Weights of a small contrastive image-text model: encoder patch size [4, 4].
Rows from block 7 of the text encoder of a small contrastive image-text model, named by matrix and row number. Rows with one number belong to one neuron. Each number is 128 + 32 x the weight over its row's rms, rounded and kept within 0 to 255. All counts start at 0. Numbers have three digits each. After the name is the row's rms in percent of the matrix's.
After each neuron's rows are labels from the 100 texts, of 14848, where the neuron reaches its highest value: "tokens" is the input token at the peak. Only what is clearly more common there than usual is listed. The data: pictures of board games with random positions, seen at a slant. In brackets: how many of the 100, against the usual share in percent.
# fc1: MLP up (text_encoder.blocks.7.mlp.fc1.weight, 384x192), inputs 0-191
# fc2: MLP down (text_encoder.blocks.7.mlp.fc2.weight, 192x384, transposed), outputs 0-191

fc1.9 042:120159128062181104152100115117146123126116166143153115128117154098076146136138127126139093084169092089149131125050153127062111144157172117100156068160089142073168172153087140107092154154089138160132138132102113164095116108158178052117105122156148137140102094102085151118111130158097140106122151141126007132120086111057125111049078128092065082133145106108116115147154130139130122084091141146132161118149116139099154150146114078158081141131101155084103139152121132112151154128143158177117150123123071169166142176159155101045078139187158119159102147093223125137133093187162140117
fc2.9 058:112137154116120148112176115193149129110078095157091116146134145161152179125134196111103190076184139119045104167098095084135136119188091119129130124055139072143100097130118168099160102104068133171128228170112138114142220091086168110128133129100143134133108132137154147135107137141097129116149125189160151166149098140162151128150131160171177164124138127114069128105117154101128150141123159126145107174147145061088165144150176109121167127107105111131195115111117143130142139134136142121167159118148170124119115147120164180165148163128108167080161133078130106024137176129099144037
tokens: "11" (46 vs 0.4); "10" (37 vs 0.5); "7" (8 vs 1.8)

fc1.137 097:086049111106098121129130133043110124146137155080094116090135190155137121095154149123137106149163112118158153112168176107083188139123136118133139108103090094094111108140176066128129144172108110169124193136131156094110159072143131149174182123149077051152170137102142166169115136180124064108168119162056110155111130100181171193120112111148096137109087167133110142160120107106183092080187145083103163095155127164133104144143103122137130123163160176093112128096142154113127131139127077131154069082115246106129147077107118142127136123166144113080132104106073160103135099102139141084
fc2.137 104:152152167089056134153174148129091117163173126117146159146098140154067184084147156128125112130084113149114152121141170106116125154097152118150127136141145154144183140168125120073107120143182176090055110063130132145163104107142134116065113107132136121109104182183153122134085173135132148134094194116155155131098085097088135107075108078182157152085074140070118180090120196113156142148104134148146159161111156051118098158195172140115130105137180145153171196101154126115175092099119155102129139172070066085123140144115140082120161175184154156148098109094117175133153128154087111158
tokens: "5" (21 vs 4.3); "<end>" (18 vs 6.5); "6" (15 vs 5.1); "black" (9 vs 3.2)

fc1.219 108:131148182148144137202185166083103109091163129091137129057105151109089176128170127143166122137092135160113130107212092136137145137165094148108156161192123099090099160144135098140102125149144133150118115112145192121131166089120117095210161114166129070125108108160193087100113118135117172089164107085108089132154161105096133185180163152156122127138152100119102136154147144132127133043110177144105106101168070153147164157151182080069106080098123099189108102122090175120093099130158134125054124177099187045151110128110144110142119112155098129106126123185118131075138146123125153162
fc2.219 135:163109124107152148188206176141134145111146131091089130099150091149172143144135163092210063146133131124095111113101121127132130136117096100124093165183125069095088181142159091125119173144111101102070172140166164081151101091123119121117165093101098121092168120231110104086140120133161132140159093148134092162097168111141171101124126129224137137162125135141086119082061158140109127107110060122119136160170115104151169177184128118132072072170142150181136091155139175106119134121151115156127112135131024165116128079121203091146082135119163126174151142139137104147130132131105147134
tokens: "," (56 vs 12.9); "<end>" (21 vs 6.5); "upright" (13 vs 1.1)

fc1.67 105:118133110116115092124181126102121125179132109145132130158110148144135066062071149071165099121109077166224170151114122124157154133066135102104153130125109159118134080137151127130097183137143094164163111137095131142143103102133211124185144132109134125152136130138146144194163088062142126134133172170086129151094089163128141142107124085075162171103111079148053135155073123070127062136104079047157182121144131170081100128129154116098133136139107083111162181084136124109122106109063140146095156108081161109064084146106059087149152124092138134157121089122122182094101152094112110140
fc2.67 118:108117187093129191096073124103116204103101152096151181097100135161179165146150114110122140143130092140137101145155126100095124134113088145107082099073052111186149123170160142151198199183077108136110222165183086175116094103156096135196131134149123122145094104076173126099122137111138092186155100050122151132161153165097155127115154132101151093183135150103109113107126141111139140171103128132080170134058159120105129156154134102156148109091140080108181070122141084089114168096156105157127100154123088143163125148145105147117108122117173127157139122187153104139134152068104153166
tokens: "16" (20 vs 0.2); "17" (14 vs 0.2); "6" (11 vs 5.1); "18" (10 vs 0.1)

fc1.52 042:089153232165086140121127155144122128118139124153089070115109096098136097145126110141102151082145137115179139074111081120208150112149137124154131132150090148105137141062115107062159047152077134141140096121138056084132097125136114151088152123060146126100115101176166108104128157184181145098167164148116139129134118128163081146126174079164112108093137119173092112146189176169111164136126116155176122144093211108143121124184054133080158164086161128106188181133112109113156133131125181132132120146114168156151167105096128139079075097170141172092153106116141126119107122131150169190
fc2.52 053:092088109117092083149131138092142169140134177160187210122117147154117126133099117155109094157071146132097131127163202126127158120097137142074145117141147126175131132142108150125124132135243147150133135116139123127127092148125079093161140102083141154119160156088073210132132157182142168081155150142101138139125163149112150115156171144124164157145155163199072128168039118134109134152041130108102118103138107171141173112149165142176081093129086091186116123154110124122203105086145112154158136145096168132116085191082153125144107142118151208165144162110126105069151147140101117157
tokens: "5" (64 vs 4.3); "20" (15 vs 0.1); "19" (11 vs 0.1)

fc1.343 091:122110056111145090148126114096152092148094153181041096152145167108168058084108112122119148135169141124162124114130202138130115221123229101195132124109156106126133087104141137147141096118164129126144109172097152189095130113107197092115147118095125128164141170118134154190172107102125103163123128165103135110120131110125093130087095101102107102121103062119083136165098089127090108132165097092129117081110140137146052114093107186164122175162140162117132118132134139153178128133114101117129138162145209139153108169110068083088112111139139205063082122104123144103132127157145062129
fc2.343 101:153082098126139139109160133132118122106080098139128178144161109138177106113118094122151132142196113165087142151106176168145157124083131124123111158121104084145089129101099137170191174141167084127079174186089176108090124097103104173150133125100084129184125102158134113126193102078146116088136114101132107127144134160078134043107144136114098113194144136137166101153147063126109148097095052111105128160137166167122079122187116130133093192099150096128116115116139136172106182135129081131104145154107095120202099104108129111116069057086094196164098182162125143164130122105200128198
tokens: "16" (16 vs 0.2); "20" (14 vs 0.1); "17" (12 vs 0.2); "on" (8 vs 2.2)

fc1.246 109:127129116126136113114128113082115113103080110150071097117159150147131047078116136078131173189110107123213141157091145232107143155098174081162129140109168080138084099109127101126147190166172111174139084138108158144136112137134166133183161137117113088135132183132149124136160124103096131124120135103143177160088161128118096174089106118105081124131132104118075129177213117043115088088182096072123165087140139184139104110152105147187078164100122124131144131176161132126106110114101088143173142077126152134108160134124098078124111090124175190085116092177114104084148101111112095118
fc2.246 086:105126153117048110128117126150156099143133168116185109140163143138133153153088130105155098148143170116039132159178105090133129071171090163146101088104111147111147148101109127130148100144161138085076163146154127127106134077091036148068078115132120139121117109145085129118143143129068123077103119127127137094147131180135115092120086110123154081146124181122176124091225157154131128172139087178062137170111147073096136126121134161081119127110105145133104114144151186172169206134130141140149126193128125163162148159097206189120124132142085130193170169138064159155158166100096110142
tokens: "on" (25 vs 2.2); ":" (21 vs 6.5); "17" (10 vs 0.2); "16" (7 vs 0.2)

fc1.60 050:092147071143128154145167141101163139140111142120163064133123107098159136131125120148171132132117126121125135102124120123135136160086187120132134146114134119117151118114049187134161106091213110130128172099138133163132083145135149133097163187156151130166202086131157124120158175072098177101117124124092086103104090203079128124162105162132107140133120138203118119124180124118175144082159109107159130091178143093072164091161140124086132154122117116042094158177154137078141138079170163153139140165157127129160137190093106013058149160170185153168124086128143131168106126134090120164
fc2.60 055:118128084120140114116125097211102141172108127156129133142157093137135157124109132109156161123120133148125114097130065170097144105150066101086120136203106177136130084074035134070131086139038136131092156139138095133122172141125087117111104124105136090136114146081094090100117132161139164142163122127140131110166166122222124119112135160124101110130150159123053121070104120132078125124092119156187106123086086089135171145109108144100148129079160155145153113086134121144110173116108140170143147134138141222152104115197202219149085154121082155148142143118139158057116141117102133062
tokens: "11" (30 vs 0.4); "10" (25 vs 0.5); "13" (18 vs 0.4); "12" (17 vs 0.4)

fc1.191 106:115137144136155155099135074100180179102150168138056099087090204132111104111149073142108111138106145119168074130107118102164147221141135106178118126098125156149165122197127102123145168148089158137157151131102135143119131096151130125162192168188157088183124110076168162134109132159144134122180111099109147165149168066130137178072148164145191157113145102136073104150120094128149126161124185119108114088090127113165149129126119111181125089159131132121165102120145094075128078071136085136154112035127154100092135107159072141065116111162187098118129102134182079121104120104151155074
fc2.191 097:100088070083128159144135151106105083119152154109127140147194126149160101107086166065180111129146131069113122127085115152093157089103090120160100045165109130082125136049125122104132121140147113116082134139157170083164113104097132140102091095088081124091180123200045120111118142085171115132137131199102179148131134176159117085147113103154105104154137162175151140065118172108106077108126091105142164149194188095093124181169083168133140172115119167131101128138181158155135210181114110108122121159156143168163159106135172122136112126137147173092140140102122137104162119093085087115
tokens: "on" (24 vs 2.2); "9" (22 vs 0.6); "10" (16 vs 0.5); "6" (11 vs 5.1)

fc1.337 101:136087094098128138109098125114129164122104111108108195090113122178167089122124124171157127190161112156151156113144107144138141140080106123117190136093142104138124093139167132145146189134131124227120098127139085170099155116161132165156171139167142105152096125067134079129142083104097097080153073147085143081135134126093128180076153152078198123155180151129018121177049088111166145138124058118087138112108097196128135150145122098087118095115124100178131111100108097137100128115154116109084087164140131149116124083176082100118099094097103132125063091123183117082087173123141155149
fc2.337 108:101140125137129139120053122238137194111110139111157218115101112147142143169129135127114132187087158145110090127153096072131108113134108155143118145122124214166162113182139145106127177138155140142115124130123087154108139134127071158093119096129135205121080096104084145114129148108109130145108152145153126104139135109074086080096132141178122106138145103103074098122118138131117120254142123184130092108094071068127173112136190148128144092175069103153119099125147067123166104123130180144134148147146095111075135122138150205108131120092171124183171130146158121111093177099136162091
tokens: "on" (34 vs 2.2); "a" (17 vs 2.2); "black" (12 vs 3.2); "grid" (10 vs 2.1)

fc1.315 090:075063146086105135101112087057091115129144126115124124110131171140132116099153174114098128156141114089107110117192155122069136122110126100179132092117121128091110101146137046128154144155042133102131156154127180124129134073151118127193183148114076053147154166118161141104102142151158079163189106144092119165086146111195109153127090103147090118158131118099078184167115136108137081075169148081120167068165147120129110146119095164182106125133142153128138106134151156074134165123159056076177107081123226089137146110104122110086093115173144127114134094096085114105137088107127128096
fc2.315 091:152181144125132092153144121146076104138150124095139150135107095127136134128142174118120112144120090117143146105151121099158121192115131104165123155165113172103119178174076132086103116169152172111068122109133134149135111109155137115026134100121143173090101204130139134141144177109166133187094160105153142150106105110081092105113124110198126197140093104053181157072131143155120079164107175170161100111086115096132157151152201178174118070138098104174154202130142127095168073140085172182117170161120084075103148169124103169111161133173167123186157093146102145131132141116113083126
tokens: "5" (47 vs 4.3); "4" (19 vs 2.2); ":" (15 vs 6.5)

fc1.120 100:131134096115125104102148090092149089158084133135064091143145163135115024088086118136112163173154116152129115124136159233158177151088208039158170152110160078116156090081116105115151164131119142169140140161091146119077178138132167097157141143133131136157132154120121148157192118089124112126106155187089139130099118122179111146082093100077129133096128069104088113147179131123130064081186104075114133113106123153152116096117062161202101153117152127140141148097139154165120107098104135131148129074089178122140139139096078123144131115116085191098087112111117126085117101110152077140
fc2.120 118:156075138102105102134086086139097090184138137161154151177151105121135065156077081122122138150173095082110163156152158107172152061171125068132119138086102100136144067076102113116187147122146122073117165205128135138068098076086149160060112108095150122164082121155098131122195116079093070139065117122104173133108100142117116051099103085068116102153087155166143111155153131149158092149126115145120146152151182108099081127150179148123117197116122140114126156111139148181183173120102102097116112123068074120152123096068126131106094120109108146176144141112097160139112160137129099150
tokens: "on" (45 vs 2.2); "5" (21 vs 4.3); ":" (21 vs 6.5); "discs" (10 vs 2.1)

fc1.169 115:136126125104128136099141098081124090138090080149033115132136159136129057062111138103099167177135106136165140172124169219118144168063162086173151131125151075103103097128141084130159208193113124181129131118128151102116145137186146079181146168088148097130112184125157126141148108116159102140114120129116167163122136140148095144090098108103110163133153110100073133143167134072125080094178140057111162079122144223131126082142092138171108161101105123114161137155154158138092133106120102149156142064118197141138142147142087081120102117156106178087098101138164098100161107109113081158
fc2.169 096:107140136093050105111081120196057074174103165106163132153145092133141135154098109137096213138143103121093129161165144144091126073121081110130091139102143172128118113115072160094170133081194130072082146150137170115056117137116075191049079088132115167105074107148115118094140171081121084152087114142125151111115097179079084120126110070113073082133102180133146129123154159147144091147152131173137136140108099100097111110173128157108107159132080108113097171119155143166202142154163146162139128164128109167153158137105165174100105148115134155177140123121068151154109128133149090091
tokens: "on" (44 vs 2.2); ":" (20 vs 6.5); "5" (14 vs 4.3)

fc1.57 043:100138134164130112151065129169105180124110070145146081155089107167108116199192125130149180086123084156120104153088073144063192127120108160097095133130132075176129115188129137118187154108108170098112119144167127120110073148122157178147140138154105108127129131154088053183133121107101070118163112113183098182151083087134125139173157110181108157118102164192138139116193135114113099153131116105140120126117132203116119060144083188131125093118213171097188150139131143176154119149103130146101148137157173116147105078173078114128123102154153098083124137172118119090119180121120111133
fc2.57 058:186126056080147103079196123187074103117147151154125175121145155167084129146103136135138156111129168116107139159146133114163109107115099145152122166181100136194138154085126193093136111163127188112162152122086112166090081095186113120131156117110126155152164110120089110110165120120078177121132129178144082135121122232116119084123119106159144099111153131105095130082112169118150162125134109105146165125111156044130154139087129101140119157137150157160120133133100077132142119131169184124064101123107112205104155122110194131157153133158152177219200091164166098126094094112120111190
tokens: "18" (47 vs 0.1); "19" (20 vs 0.1); "20" (16 vs 0.1); "17" (10 vs 0.2)

fc1.357 047:166135134155121143146095117179047144129067076143117121174106201117065129104126077135106166141129114158108122084087110136122107142163084117152145161084095147151113109086155123107172158172187180142147085123129170200119015130112140137151120175145126128114161062066137054099083131138172123166153141162085136111125087121100088104118150092132166102098110167171148118126172125151096124183148126123113116104100122093087140110125182119116156108088117128090159101080199156134140148092083163055097120122100134119093110113099197104084136165153164135072138109127150092129128128138071110123
fc2.357 057:138126108153116132088151130177148177099151128135100114118164120165087139143074134115118139137095177130140090173154122158127146076134104124104120087145083042122153184141063140101147120163053181133145131159084099148102116149133123124074063103120144166143091144235111147129124134157137118118184116160138136109089099133193119066100164129166125152162163089114129149098060056130138161084130137156099131125081135065099138175085170155194137129110112081136059153110124128117154092156137085151117054140123161107159142164168125101196147150142108113189121117142122144172098090087102120176
tokens: "5" (95 vs 4.3)

fc1.211 103:073139190102121162151118089079103111156122175122046118089101124127084134098125112128123150154122103147124161125144149140117143198083183121110132153144212110105102143157147103145141197155135084137150071118156170152163158109143144100157178113143132120144148133130141160091100100171158083159175129093062115172109149119078173130137147091155132133163098057086105121159088128129155080078165154097097137093169130165108073074218128112141059093181124125133137084119098187116186086096133081109179080150129167097135147108128091146114098119149107102122099095143095129065091122104082123131
fc2.211 116:083104114138098113128187184199098113155088120106121107091167122082119128080110148097164104088134133113070171131133118152100133157169145146108141123221181094130102202135099185123135092122174081088134131138134194125119110123074077102145082151114066151095151124160155131139104107128135178110137139110109130195159105151153146095163137109133099141117092072122165141159169141147130148171114096116143132122111153055107067085137073139113138153094118136038113157069111143218106112165120137126113144146182126112144161123119189136182128133138114171139135182148089128152156045099153115157
tokens: "6" (41 vs 5.1); "7" (25 vs 1.8); "8" (8 vs 1.7)

fc1.105 120:114102120115113111118143100072097123165123091161071155141146124156135052065126107105134119150135100130212116159110184165135129139114149091153163146084151095125110068102169047163126214149113095129159058090111152142145101096135197119183187120115163091145144171151138121164154102116106089154123154131118121144107122122094145138096088100130130132121111106137099147179079107076097068121166104032151138068174156207140108115145118144165119141132119146130101147105145132104114101143091093065144122117129162117060152079096085070070118152090138153119082076121134145069126119128122110154
fc2.105 115:166093188127134098142131105179094080143147133152149128121109137073092146078106124119088092086089082121054121120119118084132133112127068103102140107089158095136160153094138205123143093160107105036119161129108127176123126132115162098160123197119122103140108165122121163140147155112152115086100158090143116182145100177132085096125155085097161163109093113103157167151141137140094101184106151103129141134083162028095080138106158132109155114083144101132112158128123161106148097107095133120129174138068058196155153175049123100180162145152095172145138122095079145159132102095129095203
tokens: "18" (15 vs 0.1); "20" (12 vs 0.1); "19" (11 vs 0.1); "16" (10 vs 0.2)

fc1.301 108:101070090148133078128160109076177120113134154105074097054084198102140148109146120078118112118081154088126101109156080096118136137154149125131158043123129061093143143144214062118108129088066138130148157088119164171166114132111119085198143164151122053124170180089143114126104143183092110122148163124135099179122092144194126158157144155154125145092082086105108148140138137093118116118144112117137137075143101124158097132076082108097168131148158197115122143113149139054055087097121136159138141123149184167081140103117135124086152166138138091116140116132093119131128055147131141117
fc2.301 129:142169172142168153086103092105127177071081133124074121125102127141153122169161099158128176142122171184142080130122118151153079196096193160184102175114106151178123124140100116150164177121117132179108119139147108140107128139147139101064179079138117191139098126132114089053120164120167137173186098144123123110175196107068123058108173165129138096154181103119128122131105118160128161134131118100104127189076110149158123094165141091160103116160114143168105063167133084118182130064129086121169118096108103140127087139132080147105085083086118121172117121110179064162128153120107115176
tokens: "," (65 vs 12.9); "discs" (27 vs 2.1)

fc1.157 045:098135103147144131134106171102206111130105114153199131144099070136105176145152091138178129157141159134109088161094116108121192127152149106105125126116125156118147147162153111099133087173180103170095123189129203101095100132139120135156091213163170094185211177143105195130122135122128149157149129147092059082147138194120146138067163130062114123130148128102141156144099091109156192086101103133116143105151159178146114075157112156123169112118082087067136116119107076152154121090072152116140108130160093155179171158107128120068114137142175140154138089210156108151131152121103128133
fc2.157 060:171126049107133101110150140182131124096153105147162093120100120113197110147126185112132129102104172128104102100135107197131153099142107138137123148141184143119119086071102149107136062146031155133102160126151092134104155141098097107124131087139122153127112150131096148148109120129179088158138108182141134167173083084143126115142109145142137157126152100161037086164096156149120132134146167114125173168085148030146152170146125098124117141104091126155158139104179141159095152160101071131167139156100123188134096112127189182174113126079110138095179114084091121071156087064093180058
tokens: "11" (55 vs 0.4); "10" (45 vs 0.5)

fc1.327 040:067177124141112136121126103156144099148074159171152070157103054092147132144168135048133072145103140109096151087128105135189177125176118108093159121105099094131113132208106077154118113123143149125082067169141131150128140157135167091105187200179128158170156124132139124138119134167190108168105103082057104111121105125107143118170102111122074129133138147168114156154125173070115137119101139166062111134092137169080115111121105146099141173161147093075101110168138075100087119117108143147135118177074134078116123212173124125042171114158145152094144134140144138170108111129129171128
fc2.327 059:148141086095118110100152135174101118145119166122085170118108207128137130118156148141121170066126168105102116094139116132071135115158097186103111159143121115152147112127183203090130066119100134115113212154102094097107174114175066093117108116051077155102073050062103128117125121088132129116115125210083161136126141146160111120104125150124095128067168103136073174155083133112112160076131117138117125127132143067145146130133201120124157099167099144155157096105169165140084163138084117129103135121133125184187100125079159118129095165179131119090166136129115127070133180162072162111
tokens: "10" (57 vs 0.5); "11" (35 vs 0.4)

fc1.304 051:079092176134141164123093138103115109112159090192148245128075133156151170129123099147193141085103088125141150140149071146109125131131091114124151143093087149125115103079148151117120157162212169176158131108113133178080054172152107154098128248192104125158186091115171096161140144173140131192110107076106105152125127142184133104081150146161108122143139146146132133123146149142155122105143117121150177120136168177100059164156173167131172110107170159083119149116103116177097132091113144134109151162100153099132091128112121089130110138148167128102113115193114087141131170122161128122
fc2.304 064:150145133119109129097125124232149143077098135154161066129169077109163113105093095121079114114102206132094126117165135109151143128135148109129079128112092110139140154118144128141149070115000135099083187137095069099156160146131134093123135101136135162119090139135119136133121118083124106127119136119105120126147108153165117092123131125143132167138093156116088105125112153123090147130096111070122096114110121026118163113104106097106084150107141153169060113146125101129173179100131158146115119107148066170146130067115171170079140175150090163229183114091174168109131111096127109145
tokens: "18" (25 vs 0.1); "17" (22 vs 0.2); "16" (22 vs 0.2); "19" (16 vs 0.1)

fc1.311 110:123107105159135072170139151143154128173188110150139144131161150125134112111092123144144114139144099110122152160129167135110148122162136111091151168152188089132072150110137090137046115077163123099183096096099180131135134126112134143144122168109177110139133132158111142172147081165090132091097146157110103136131083115103163167181096152142096152088116101156047140179149097138085072115153128105148091082184113094106110070089141119104139123133146207121094163095098170171127085184064139049105097154161151046110179091134145087114147134103120131050100128099104168107077122193179153141
fc2.311 140:148114146170124074163138115174147164160154112140222119114097104111101127161106076166108215124122152129085144155207142134138163117144069125112125131141182105116048132110140140128062150085073134142130126133115162151092185143094123183121144169122169145089120133081151120141149109168060114137099158095128082083059090141165130169163130161154136125101100108134115126194186115116134123116126151163143094061130104138159163099095177108066121119101098132168126164064067179173119088109085186145093123148153113123127121100100159130154155148134124088129162113185098160082121183124145158146
tokens: "," (67 vs 12.9); "an" (7 vs 1.1)

fc1.281 115:105118122091107128125177102156181179111086186170057107135158161115140063092127125135080117143088079133162106099080139096116143222100145091145162096057202174154143129174140169118144147136145151145146162101101126197119113170159120113110138168158115089154140153085123181152156134113159133111156154088102162172149140134164136155075128113119205174140125089076092106134123102127145129177159126054150145111097123101128110088161099162203141141141156116088192128146165066118114088114138111116180121081158126138125109131177074129132117084170168176115083129105127100139088098140149089123
fc2.281 153:138112145129130124142106148043048051143173059113176155107111094157124187135155113135154137154135160100062146167190126137144128107174074170110096141174101105092103142056166026131119139137126121071100151089149140083138114099130127142143112076126154138116107132207127111099113141124111077126152136192145127097102129105114135116172129146152060077146117138167128146088116189149131131061104139157083135166170130158114132181121151128103095131131158126169056110105123190120162178142158129105107107156111136123154172126109193100102120176096058106127150136150115147109143175148095134138
tokens: "10" (20 vs 0.5); "11" (13 vs 0.4); "by" (13 vs 6.5)

fc1.233 128:105166160098090170136122065100088129130118110107119204091066106135111164116134168138100139145131083155103151146140118182157130176077225126135177187149179099109114128170113106113130158175139069113128058124163137119159171105168152079152128095103143142096093147140161152088106107137144094130177129089128134164123141123059149130120117105153115108156102077100068115205120133130136111109148117099100111109131108173121076086182199125101104085165119090156085074112105159157146091053149091127106131185099197097140143129119122125115114100098076115139130083134106133070118071119121123187
fc2.233 154:126167143107110131142155196204050154154077105081126208159133093124135174114102191115164110135128115156072179166148117178072118174150167137101125178191132092133096172169094150124133154129176100108104091143173163078126097116131071114118067074118131211089092097211112116112114100103147161168109147132118125152139094148090102094140126117158109087151121088106107129148102176161163144172092100123129114157147136131133104113142118139064099133135082123126122148095110121196116133132135134151105157194132118097120118098122169149095131116090154152205127140165148141139132060083132102187
tokens: "6" (52 vs 5.1); "7" (36 vs 1.8); "4" (10 vs 2.2)

fc1.355 111:104143116150139101231115151109092096112134057102118146136089168115146128128082138097134148220105157136140099116106117156135064117084121086129218164124145091082139149138154094071065161039154109126156144109087101097160121150108172102168143167136159130088141164152132152156152142111120122120076134182164087174121126146088103148161151109143137111139134135120108136137110117164088083153175117106173125095142091177111129127126130150093163140184089180181070141128152189125118125136050192086114152140148171120087129160173165085136143159100104178096120082130139123067098149130092107149
fc2.355 105:140142085093125154120097153165101119166107109089176118148103129110171134123069192094102135151167111148105155122087135071114093112076132122129153085125096187176180132179104153126188130131089081097122192193119070094127127078199099090126073168120114174083095135151111134112142108120171126135113130127141127126189122168152087052097133071128088111185142150145171114109186167164172120206110125165198150153151118078086094117107127185105145161130100152114107118147169111126171186117156126148094162139082092153121128141120145143095115115121131118175149125068104143139151135069084101168
tokens: "," (53 vs 12.9); ":" (15 vs 6.5); "6" (11 vs 5.1)

fc1.241 114:172118128142111088146125088064113083150158113153121116129137142140134094076106124104120217150126066146211139150135163160113175135094129079122173127067126077123134055080165060170114189172136137134152100105085111137139126142137181090199172143094176097149122152106147107175165083103128078123126155118141134128107124112100087160103132096060130160127121086146057138182110095083111106108116125054149118080146141173140091154127125150136117137074141124109175127144151149116095088116076133091136149109090180156112126153158071040153142134157120146096072095151136143089112168100116106131
fc2.241 102:108139114145143122156151124141170162101101143109121137135082189110065156159147085133168153150144179123062108093157102097167105129171122135120151160153162176092119189132102137061124103078151168113141113107110175149118162176066113131109144139162098168067145129098129146118119136177102181128115117115162103130139132125119088145147165145193114138080128145062120145148134143170134169118120163189153063077082067089174184068101159091119115104150113162156066136117134081134135080117117189150155189094152140130096102116139224218154150157141124134092132123129087095122138181160156146143
tokens: "18" (15 vs 0.1); "19" (11 vs 0.1); "16" (10 vs 0.2); "5" (10 vs 4.3)

fc1.68 098:151117093151196139145136134134184140095129150188091117175162193158173086135108101132117146178161176102188091102104161099157094121111157070144133147131121106127086110080120102164082179084182143123187114166099138143098126184103197137135162102123124147108167136126125112137162103106089131128078099182144100120092142148110100170074107164097166123158159142131090100158095057115082091087136065094159097100163142134178115128123141126134162186176109147163195142168125126138166108156081109097171138098152155089070109111135060096099100086091141184078107112152161088086124144118160125142
fc2.68 112:161163133116106156086162160205132134100112135098120101117153091127116164144150141098143091077128148159100141071102096098123098154072113172121114087132123140110187186130126233107162071146163141096102116132179095081164137143137108071096103125079140149090146158189118131116102182135189156084148114127182136203173158162141159099099120114106121106139132143119191160091078174121118173187115148110155132168109151060097107149111087140124145092102160112107157110146153111113137149116172089122110143140111057165176124178152101141175096124155128140181147103126121116205172094122087099179
tokens: "by" (32 vs 6.5); "6" (24 vs 5.1)

fc1.248 111:120127120112129118081137088083124107137094094134050152123155143159106034087118126100133193154123120131193118169112158205141159148066169089162143147093157116107131083092142096121173202148157131191149125138122179116121161167160117073179186152121145088118128189130184105141147110106131109139111141104126153148112127143164091138075116107109132112148131085126072140160185132086102062080195146062132160098115137166143093102159107135188080161068131135130158132155177154135082133110108086119189133105104171141132152129177100101137121113126136160084101077156109117078168104097123104135
fc2.248 097:108129164111070105176072126159082073139121135095168148170107099154130158115125074104140153159161142105074136153201159108091143071178091114144123125119096125115109113110085132083159133141197151098068105134145134133081113110135089175031085089112104133098074108166101143092149148106129078154082157111147173113104102157077114085103089077130116046145127154130139123094170153138125107151129118143095116118124151103122148135156150145110150189184124129100089148134137130185174176192147153165132116198149150155187162147062189160120127139117131161187173135179083132130142146102115113106
tokens: "on" (32 vs 2.2); ":" (18 vs 6.5); "16" (12 vs 0.2); "17" (10 vs 0.2)

fc1.367 138:145148138137131088123110111075075109151135078171143162097076134122104127099114141104115193125115106148167162146168116194174132165113105149084116195119103154095099115081103044196098156173110098167189104119096116080154129126154203092147163141110161101082127146147209084165114070084112116176129173143129084099030141094078126141156135136084112151117103076148112142160060116107131114119106167104132116072136140160159141130111110137153075120143115090125117131121081139122141095107108164137109122092104173119125163184132076127167140137114145089101109083179148165084155179115096137094
fc2.367 144:103082067168085052107159137185138115156125142130137100118145118084110110069097172143144161108091100144134168153082176108085188102126158132068159123116187163147143112170147118106122098126120138100156086113118152166108094122122097150091100078159099102175144133139096146207142110100159166108145187108080144117125071168136133113136126157097089113053117082140148146072123093134160149157083126098129126178153158145116099114096091101105158174089134130092149174068090121192090096161121157137133127175156176164132107086126136129128182129158167172139082194074125165133079105111207136119
tokens: "5" (50 vs 4.3); "black" (17 vs 3.2); "13" (9 vs 0.4)

fc1.31 101:076126158110119080124152149083158130124123161070099107074091128119117148105142108151116113119093173127109152129161097131112124137119187124110182069152180064139108131150205071086091139103092132142163189104144154167145127116107122145194181140172136124112145142088172126178072102177096112125174157078103101188132066123190132158156144170151118147086108094128081160167146117115180106118147159144126100069136054153133097158070121082098164129124117178135070148102116129073122079088141170148119086128152181161097108092147157112075131153141126086107137095115113133097112037117122133154
fc2.31 126:140163181087108143102138141149096142118113097130051176116105100146133138145189124119159143142098144178132141144110143116104092182095118138156134146105135142126149132160124145098180229157160138168105171106133069141134111129137127106126159157165139176129133160129127061100075123148177102164171105120142162149152161146140143072072168136127144136147147126093102149151101125092136149179173097116113121121026138106156127128185121117174086115152139147125126087143175086084199136077174102124158135121109011187138129120148149127138104102164146163228124099124147066149159079113103136179
tokens: "by" (17 vs 6.5); "8" (13 vs 1.7); "white" (11 vs 3.2); "and" (7 vs 1.1)

fc1.267 106:103109088084108162113117092120117117169107089123069135124119122137161021134128134118181186170168098149187127145129172173160165110064200062178173129109145139135113017133169138118144153158106117194120121168114126133122169099160170148159154176115125145099117140117144123131166062086119135116122109154091174121122131123116109182077076100050077140148126150146082127190127120131165074105177079089119162085123136116124128090129113143149145167085131144100173110150177171170109129137123098084150094098111158126137164094158086144118079099128132158104097137090131144112149108080139095118
fc2.267 094:128093113136142156133165081094140132094126167143103169099121134126144128115173096137135223091112113179111086145156135114159158181114145152100135161073140158209096111152151105128162156180116122097105156153121123165120109090197177139145211109169126082205106115121167127101130099144156115156127081050075108150174169100132149112119171162166156146127154109110104097089114129145132173143091115080119111151057140124138149145145135090164120108072136144132156144145125075105177116111132088144194129100079063178150084091138103136122121064177198137191093152094096123097099147103144133167
tokens: "5" (19 vs 4.3); "on" (18 vs 2.2); "19" (11 vs 0.1); "6" (11 vs 5.1)

fc1.256 036:142131090114099102169083126110167050150138108150114084196132088128147159166134173145141119084144159201164063053124132186077079126134178148115095141115152156093142112105107162122092124113177165166128157140121155163136158122191096174111135147194151158118178127128175099133141163106150103130089169109141092116145146186200085108149105162142142184101129112107116100145099108087130171044105126124066190129152139142103095129133193151159167079155148084098126105167133125086164131098169107126119128162172106133124128139114089105098161177099107108165187172158074133107106094099142124149
fc2.256 058:074112095136136085098116081145104198136109181136134194089110112107133124121123123127141124090118088159081175137097084125135113082085111207078084108147125116178099088121125102091118123116035170152113095115097107143137156094089183140109144098125131120169063117116072130096138116098155146145123124153126158137127134139155116136131118137180126141152101183137024191155098159146104169142084099133151176126116101047124141141078127141107133100102111104159092140164180163142089132128123137117151123149115159119186096144109197157160131099095101179125142155038122098076115153097122150039
tokens: "11" (37 vs 0.4); "12" (30 vs 0.4); "10" (26 vs 0.5); "13" (7 vs 0.4)

fc1.236 095:113117119143116065103162144113136138084100102155065146080073132121107140081127113079135094117073114107121067083146127138186096145121152093102144103127148078095140150091197104167095125102051149139179201083116155140136086147102192101198216124144141082079181177090128099129113138177146084144144173104143085173109130147101113165139121112146181185099123089123088174154148098060121092170136171064178145084146099136152098145121130134112127099152161096129133129127153140072141072121064151140127152129114166140101139120115087075125131162161135107119133074104125130090148109148108110141
fc2.236 099:164117167190191138122174135217156141112136156159123154121165137097126145168124101137138169078126154168094125116131097145160161148156141138110081209158147151179104167124065199133103119105118150134136141113095123127121167138126165084080160095129162173142133136162114128096131143132141171136099136080117103148148181082086101049137159162125102125143183091122135141145177117138051175162116179130147064151083136054173154092081165090126109121079121131163133105147142095123181097074122151151143162137099059078099070137106123166168129131110116120144146182120154091207138157122152128139
tokens: "discs" (31 vs 2.1); "6" (14 vs 5.1)